Weights of a small model that predicts concentration at each pixel.
Model: arch caformer, num experts 32, widths [64, 128].
Training: muon at rate 0.0021, 18400 steps.
Data: trained on reaction-diffusion patterns (Gray-Scott), 47500 training examples, 49.6 epochs.
Rows from block 7 of a small model that predicts concentration at each pixel, named by matrix and row number. Rows with one number within an expert belong to one neuron, the router's apart. Each number is 500 + 50 x the weight over its row's rms, rounded and kept within 0 to 999. All counts start at 0. Numbers have three digits each.
After each expert's rows are labels from the 100 images, of 14976, where the router gives the expert most weight on average: "strongest on" is what is common among them. Only what is clearly more common there than usual is listed. The data: reaction-diffusion patterns (Gray-Scott). In brackets: how many of the 100, against the usual share in percent.
# router: router (model.blocks.7.mlp.router.weight, 32x128, trained with AdamW), inputs 64-127
# up: expert up (model.blocks.7.mlp.up, 32x256x128), inputs 64-127
# down: expert down (model.blocks.7.mlp.down, 32x128x256, transposed), outputs 64-127

# expert 5
router.5:460483479518538475536519390509525570563568497524538600576575569493516546425464476547517463430539499570484452414472478524490524509478555503541585467495559599504469541389476419479515505619604548
up.0:492496450436510450529547599494467433407453499551510475435460473462487550553475435536489452528483517511518539481455480501535428516425440596495533554441480612602501492557535469588556564525516471
down.0:458495445491512518488582510521458498514501501443572534595638459570475524559511584357520488479437568490629471450532414463565498459471493490468487468541590602459524583473525534478418475428483505
up.1:510474429529481599548431574511509616461567503482420448450520557552545538580568544469475465493491489478376552537536468451583463505377572556454496543486466475435528507403577565525514457482515478
down.1:572449552508439510403493406466491515450429581539469514423443573555412597503481498490558515440469457455535654576400534543487496474529607488441480610476425454535524485506498516480447463528471475
up.2:451535525569470483526506543530458473518492576443478523465510514425592573530499502470527464378479440424412516477560545568520470587566527443566437478473522407388542477533470462404522558531594502
down.2:553533448437416540410456516566433548497473398482446524502525478505490592485489490432502496542491550531501501491587541573558555513565459512527482514526442540490599541576464445474558574501469557
up.3:504527464483470503514481501512501514406514603464521536519601413496463473437565496555423527551455485482541474492457540461443502485462502439537521521549554454472464629431593501493553553512510422
down.3:469476459492543535513575434543522549491491400481521530576456502464461449484464487570488516523470516480519487567545507552450527447495550551509467497567562510557396515396455463367581458527556586
up.4:519489572433499524567492507518477543465448481579405523551449581450469557546493475477518542454442473590482469525512441552416577466545457452502564493532466516541496537514500467625451393467494545
down.4:592430480536505485496512441456564504505488504456633409500496485492537540506508497483540478479486554465398472533513530486529498430529528561480437417477461556540437487437457542454498482411577547
strongest on: stretched (100 vs 24.5)

# expert 0
router.0:478530570522469506574460510615455465516492498598500478619539459488358415443598500480477483495558591490470519508462483550491509603502533455466490429423479572552568426539417470466487442406505442
up.0:439499468498479470464482511564594524418538426511467372555497509489419499487458454420433488520442469535551473566435523592532475396500499496406522464629566544473548401564508520512540522418560609
down.0:472446527478531488529521475452477536624503488534517498574528545452542527462466531560543549473489589563572490504491504488470567476476492597468547530557499481513566502514471478552534508540466469
up.1:531524479470582428439451559508493510583461457387443592527528469473519458594460483413447494618428495458476492567458510453599554411488560473473422500495531581471506467464378526471500636405606491
down.1:529561587481624480353511505473500454447484466453513556538485525487418456553524584515441516390354576520480508517502516553544576508517546526419414443499517487506495522515427453497486612472497476
up.2:523364484461446470524485557462495448430548490579484455481489443470453512503464569554543517513561473473558580448511453501562514499459408433578493446495526495526458626495529544377462463514484496
down.2:465467427459473537575438427476557463461467527563463431518519595460505529591502431557466560584565413490495520528482485451613480515532408526535537517475461453504449540397415518456543447497597497
up.3:476435508537507485488501456445502505462507541371553554514538509462529409465520501522472468459436482608520500523494641520493527482476493471546440493643412565561504519554531491425427407456461559
down.3:518416493450466563451509509559483475544555474523571486530507531487508475436438530594498533490450542485582535517479557550538578573605435427560545535525548466484516493475509436534434474474473447
up.4:574497506565498560434392426405498525566583505389527503444458486458510458530457594564531511480405549466488492503538520489567487487457436476520532530488520517498521520606418451562436491523464487
down.4:487511504581540479463500465545478500545472377547487470466487525526627517472391516515528477517460485446566544392461385538409481523491498548497496536490495487415558468474463529577455467429465418
strongest on: dark (48 vs 14.1)

# expert 2
router.2:535500440547456540502528471583541519508513481519593529529498447463562551438526478506517402512477523563476535500497414514438530510498517432417511526495498496543560490496489593525502485489516462
up.0:554413565623519467515480470547458596474479515487426450490456468463567578488485508487528549454519503518510440582493426481569475526508514495527534527470464447509501468479478529521551442462468489
down.0:514464568533469516549590511608585506521579539532518456440479488567570524470456414461484497419438500470501486498511486522488424430451453541513602487545454506505441450538524562591503535469617510
up.1:440515519490579539467515553528518519473531534466499504593406501486545502575507494600475540538448478489507447578545506434508455477518491427630542502521539524544537484474431518487561641477510442
down.1:523483461472532590491522501489473443437480550600517506438554538429524495568464525571609524507590471590530481418481484443490500521446520419524423501488563503535514559538494447461463506505503522
up.2:381504457479489468495509509555498410473606509534539502574546489583515451513586364500471416499447451484431526487562488549535442458507623518582595473554527491493431509439538430530528534499433474
down.2:624493476517437493395508534499450552435495498446534432530475460518529604460421432504462482433445519399544406506510518442525509529519477512556437587428431476545397553562509416501579528476542521
up.3:526520459496509483604495532556465471429418487511563535553486479565539438481493541435512438478440495560592521481580459476552455608423491527506550567421487458515434532422573486551528521475469546
down.3:557476476514475487465486513621533594461569456491513466520561507479477478464479467585516473527401540492428502496508451490515516419544457512483438443404484454524488530466547403480482488453501601
up.4:560527508407458500463471368488543491560459531493466497534516519493526517483495515509486566445496480408565508493634536523567503515494487462550512430433488563564451383564494446491495446490589359
down.4:497429604475590497466488489431532480428547561453390499410459493562512491400406515484449518473540467525518492427518610472569516498503461536562477521545487573536514517480569457500495457519426594
strongest on: embossed (76 vs 40.1); feed 0.03 kill 0.062 (36 vs 6.5)

# expert 31
router.31:530518480420584547557468392496440440524583474540442504546539539476479437420478443476470546462367477388481523501515497529498482531559526533588379504482515411453514507537527553596473511501491482
up.0:528518461561524542499442498531495524503437517497500428532460508554480421455454540557405485398409535507533514546418545533597550498499466502437465558534515544568558489488394421451528469492623429
down.0:466501597475443521557446527561511543433483472399480484475592460464518493487533463517503470488567479494475508445476433534511519515535420461567445501477547454544447481388552539462485374531494522
up.1:503516519588529465541510612417559498496452536437509484477562462480564437496452580528416514571463463457436441529511472556539628571491521472479469453486521423498430502527405480471628463493430464
down.1:519464513502431462455475503425653545462580528458439480434527463472539530470519544508634514517476533567490510550460577600448492511491472495462507486568559486439523453575496516587501559498428511
up.2:512564497552466516527441455459540385589578529480486440549521519534455511524496409510521454502461549482450554475478558525498402590453482487472435550516442575587547562401438457446523498481458456
down.2:417467524462404494487471481481495513401566500544556529522511518446487487481456475543590579448415507609507455518475501420536495507546541506435559478498472573570529458449471410537478459478515530
up.3:545475537537544505583575576470531544352429504471410564475571539522553536485464467503569486460527503470513583455460549503576543511576439511521449535434524476468485600435404512478461482480479550
down.3:467460550462535525453465488504540534462392494430493517548552453547454532572527572556473510500549442458467533557441539513565534463520555482418524463488501559554511392540487483466543500477527436
up.4:470482528544427541540414575576546498438458443517508472549495469507499480497432517649442468462396504506548524523527561581533524500467475496417470525409372443552519534471516527499509511416538478
down.4:545497592502475519554523538497515451488568470430550522542479482557525446513542521507441528516497562483564670475514593565526529460538497510469492446514564506433471497487523452555517483524523527
strongest on: stretched (52 vs 24.5); dark (45 vs 14.1); feed 0.058 kill 0.065 (25 vs 6.6)

# expert 7
router.7:569441480520500470446430445547547440551548490562529597524435479462491557462604420475491514492422537524482431508405470534506553478444555553588564404519465569497481519615520495515549485443537520
up.0:560528500465510472528516456508513520496439462544497459526504441576535446469523512432490452486450505500551488458527513585538578413465480551459436595437558521519506534494551454511531461521551590
down.0:372489531601527464495522466569452497458355532555563486523480573483470497512545582475453520542534504457490508474492550568573456519481538504414490553476547516543506525553488616526442456483549450
up.1:429526543453526575409595428456527556483524484560502580426478532443503448512589527452458424577460490523576561590436502426439512555485517489522437416439565565495491534576550528425496467455490482
down.1:498458567534528583602464547499465523479497493413514487493487461568567493532578559520478483569529464536518470432576592574478456498424505553522405432589514495467451468440555501456515534361532486
up.2:521512527542502598505479459580520512505446434477543502404490532454458494471509489615535478471540514466657456543540400488459572521546438459432524537552564341530584597541506491460432575468487473
down.2:506569505483510425388372564548511552515500474510365514450491435516439542547550499565488395585474500512596464605485472502574471507527574624536531476462501470536510533540607505494543559487494465
up.3:493498473549518502504566461489513431494508464491541390493532442462487487458520479422549584484485504578497468548476516531427374498513496540450500438590463503475572601507492531500467626553582443
down.3:505494429541619580471465545590503496509491517387556513416439504549518492428451534539553506523491535540415541466563465560463458498508531542513450527412437515524525470465517529454437571566502467
up.4:455598537640465530440429558487515506507482433478515457546501492494458477571402486475433473530516512497584487554558487502431500493510568393567490535523507529505597421444605577464435480508497508
down.4:600538576482539546389506441541467486535495463495611484514488522540556498402446479471478569551525594478499386598550506508496436489450479492439527465456481507486504460472586552456428511504511532
strongest on: grey (43 vs 14.4)

# expert 8
router.8:485550449514479431530381422554576453555498411492543546553549445531479568431491550360495489482493541567559460499399476474505508520484577546518344549537469529429449513583522481549527446460566514
up.0:426434598603550507561540479464467569439503453536485470417443410544403387490478417505577477447579627429512434421448544461585575539519476492514437576448519490414488508542469470493523416535579553
down.0:587528502449501470492441443529509550532518541478457519522484547515503476397514522473407523484547523479512541508447409508526467536567440514571444543487524553544504451538508525430583518413445614
up.1:540508566534540599484527490518503537453390432583528552424504510504505481560539518595519446443456503448520499479552439508391586470493553475476534594491494488420479649475555527418509461566491559
down.1:435464453498478513475476438438467486536505507507551598543551519552572497451471482479470538472545459473559485447456629531376477645609486534619555436493510556509448428495521573552463495421472519
up.2:555499403525494497457446540452500392446472527558536528533548445437499543472466501498489531479467436470430476472510434498440559508462538498427530549379587497596541480459479509504546466506476533
down.2:485409557537436530485527561531431576573460473492483529436464554478421550628469515515467509532499590562477491456619481518472520505529504567590506390443517468463439479422542503463561534485503552
up.3:427497531572493470457501508531550484514571480532513565494390495519471565467510575472500546419492550534542452409498409512512527412555466480563421557435496497539543480413416495527431635445546498
down.3:579499536487534456493540559584538509407516438544576499420555485511519438415553484470495453571464508420522481462594522576433516443463551401426516563484499515471514607421493441493505453475469510
up.4:584455437425441509511561503574507479499540526456519582500490599439507490510475432585475453573475472509399522515544496449643562450500478454527430557521432474513498508555418471536500480481570508
down.4:452524523535450561501467443604549508551545498448543594496516500454540543584477533492505518444430479529543485501516500420552503439441548516428459498497373477446430569520522540552514463493538432
strongest on: dark (39 vs 14.1)

# expert 15
router.15:522499528519553477537452553513501477530596497575618549414441474571518475524506500560434534540517471513386521551462449529467564472490508451482514517538487621447495546602471478508542499424524466
up.0:504551523496442434557515462426501556506537525433456571406491467537540414481513451629521550482559476404483493433500386523492528567506468468528561603495552485554513494554473489531464493543470407
down.0:593537532473463486466559555535551519379540387521505536501473550560594527504568562442479531556429507474436499530496579496446509477514487470474401474478561416468469491553487551531518490461486477
up.1:435505575485530457400475581519515459524381547466478553435509506501480433505513507483547546431426543447588472487527545505549481413454453523569485467383499568485570456473376433609662533553481551
down.1:505614522465515542510424472501556524517460504483498466558596503541483499468413517488521467458430554389443558483486537462521413364539470501571544491425608531455419552455431510476615545462451475
up.2:442494474483508481431495407472448527565538451468461417568475577523492474485474624490512551537535464515494454531532477417523506568518607527442454497517578472427465497452521533538407518456490538
down.2:492478481562427493551391445506572509471439515438503575450556537510573520527559493497450534584491524499511377513532498448427481499526584447474514470534526502475486591522533422575534521524485461
up.3:415543548445540592516503515503404516487418491481456559508421525574450563554475468533571482530518456567556520532507434566392461562445503529501479559519486428509451542350477355527484512507569523
down.3:479452506536463571395503481543584478485429423563475498461444469557516402534484448626484493469502449414482480487450450502572442523555619485529517509499525513458475498514558374457563438488480497
up.4:473464415502469446586627410423503472543526558475509416602502468462481522506475413379469479446546424541630521508562480531574531429471499451478508443506463545523605471541478481474456496551477519
down.4:536586476505485487484458596417435475492539527488453606529537456540486573499538523490454527538535463399555539514381483513505417528527451573497560561524524422539399506412463484472464506521458539
strongest on: embossed (81 vs 40.1); feed 0.054 kill 0.062 (27 vs 6.9)

# expert 26
router.26:544453411541505501570540432557433623494523536434561549498478514451563487532540459513527532561454484524546538497525569460431450531453557430478477457483531480551516539502532485529452439408457476
up.0:432517489521532617486562506553539464480522553514426564444427491526577475511469497424460547462453414544406593483427607497540422461522524457537506540594449492438509491408513596466491530453520561
down.0:526505522505500484591581517547501522413540433442459568541573520421471446499541496505495465480469540555580492451563442457577427456459491471605415408531561581474515372514526545525507512658463514
up.1:348425594541437524646429382498505581456514526448476480455583416499504564548461559428533441484591501475503500560498433490504537550518483502389506458495573425496584544422467571480513593485478512
down.1:435525525625455533524506566493434466475535475516470532454450586465578531507553467530459493437597501508486522469543579439459535571532561540536545586512500421490436456502427431424530469515529486
up.2:560435525495469505588519424592531574422486421536526463448560482430506559506427526607455512465572543471443560528529515415520474489398518508468544475431534503535531596507425476491495521507555460
down.2:512560500557486487514470559493485570513569512473485530530488352402458530495534431450540467614490441490488457531437388624463516530537468439494548504344541487519429533476508482516591523513471526
up.3:482473507590535532548482547430502451431453485469408512551565540458514581536552561491494436507577543509483556484469450519481466456574516481494409477579472543487588512454478550434487592552531497
down.3:500574540650500466461515462564465466519493503505452528521502563440496545565537447512531511492480549565583460533573383480466546523482485464485527633551472547487557483530420453440507464506503459
up.4:538490514558493541534374490487462468478561540455498529518556519446567465550498503513477476522468527505466529398504503470638495504585428444446568443501462516468492474482566457455566437437496428
down.4:434463448569432456457492468593533435565508582447440561444556528497586458426528401570466554491624577539480480536511522457593504494569429512527522533539507467391546551548515440439474453431492510
strongest on: stretched (99 vs 24.5); feed 0.062 kill 0.061 (28 vs 6.6)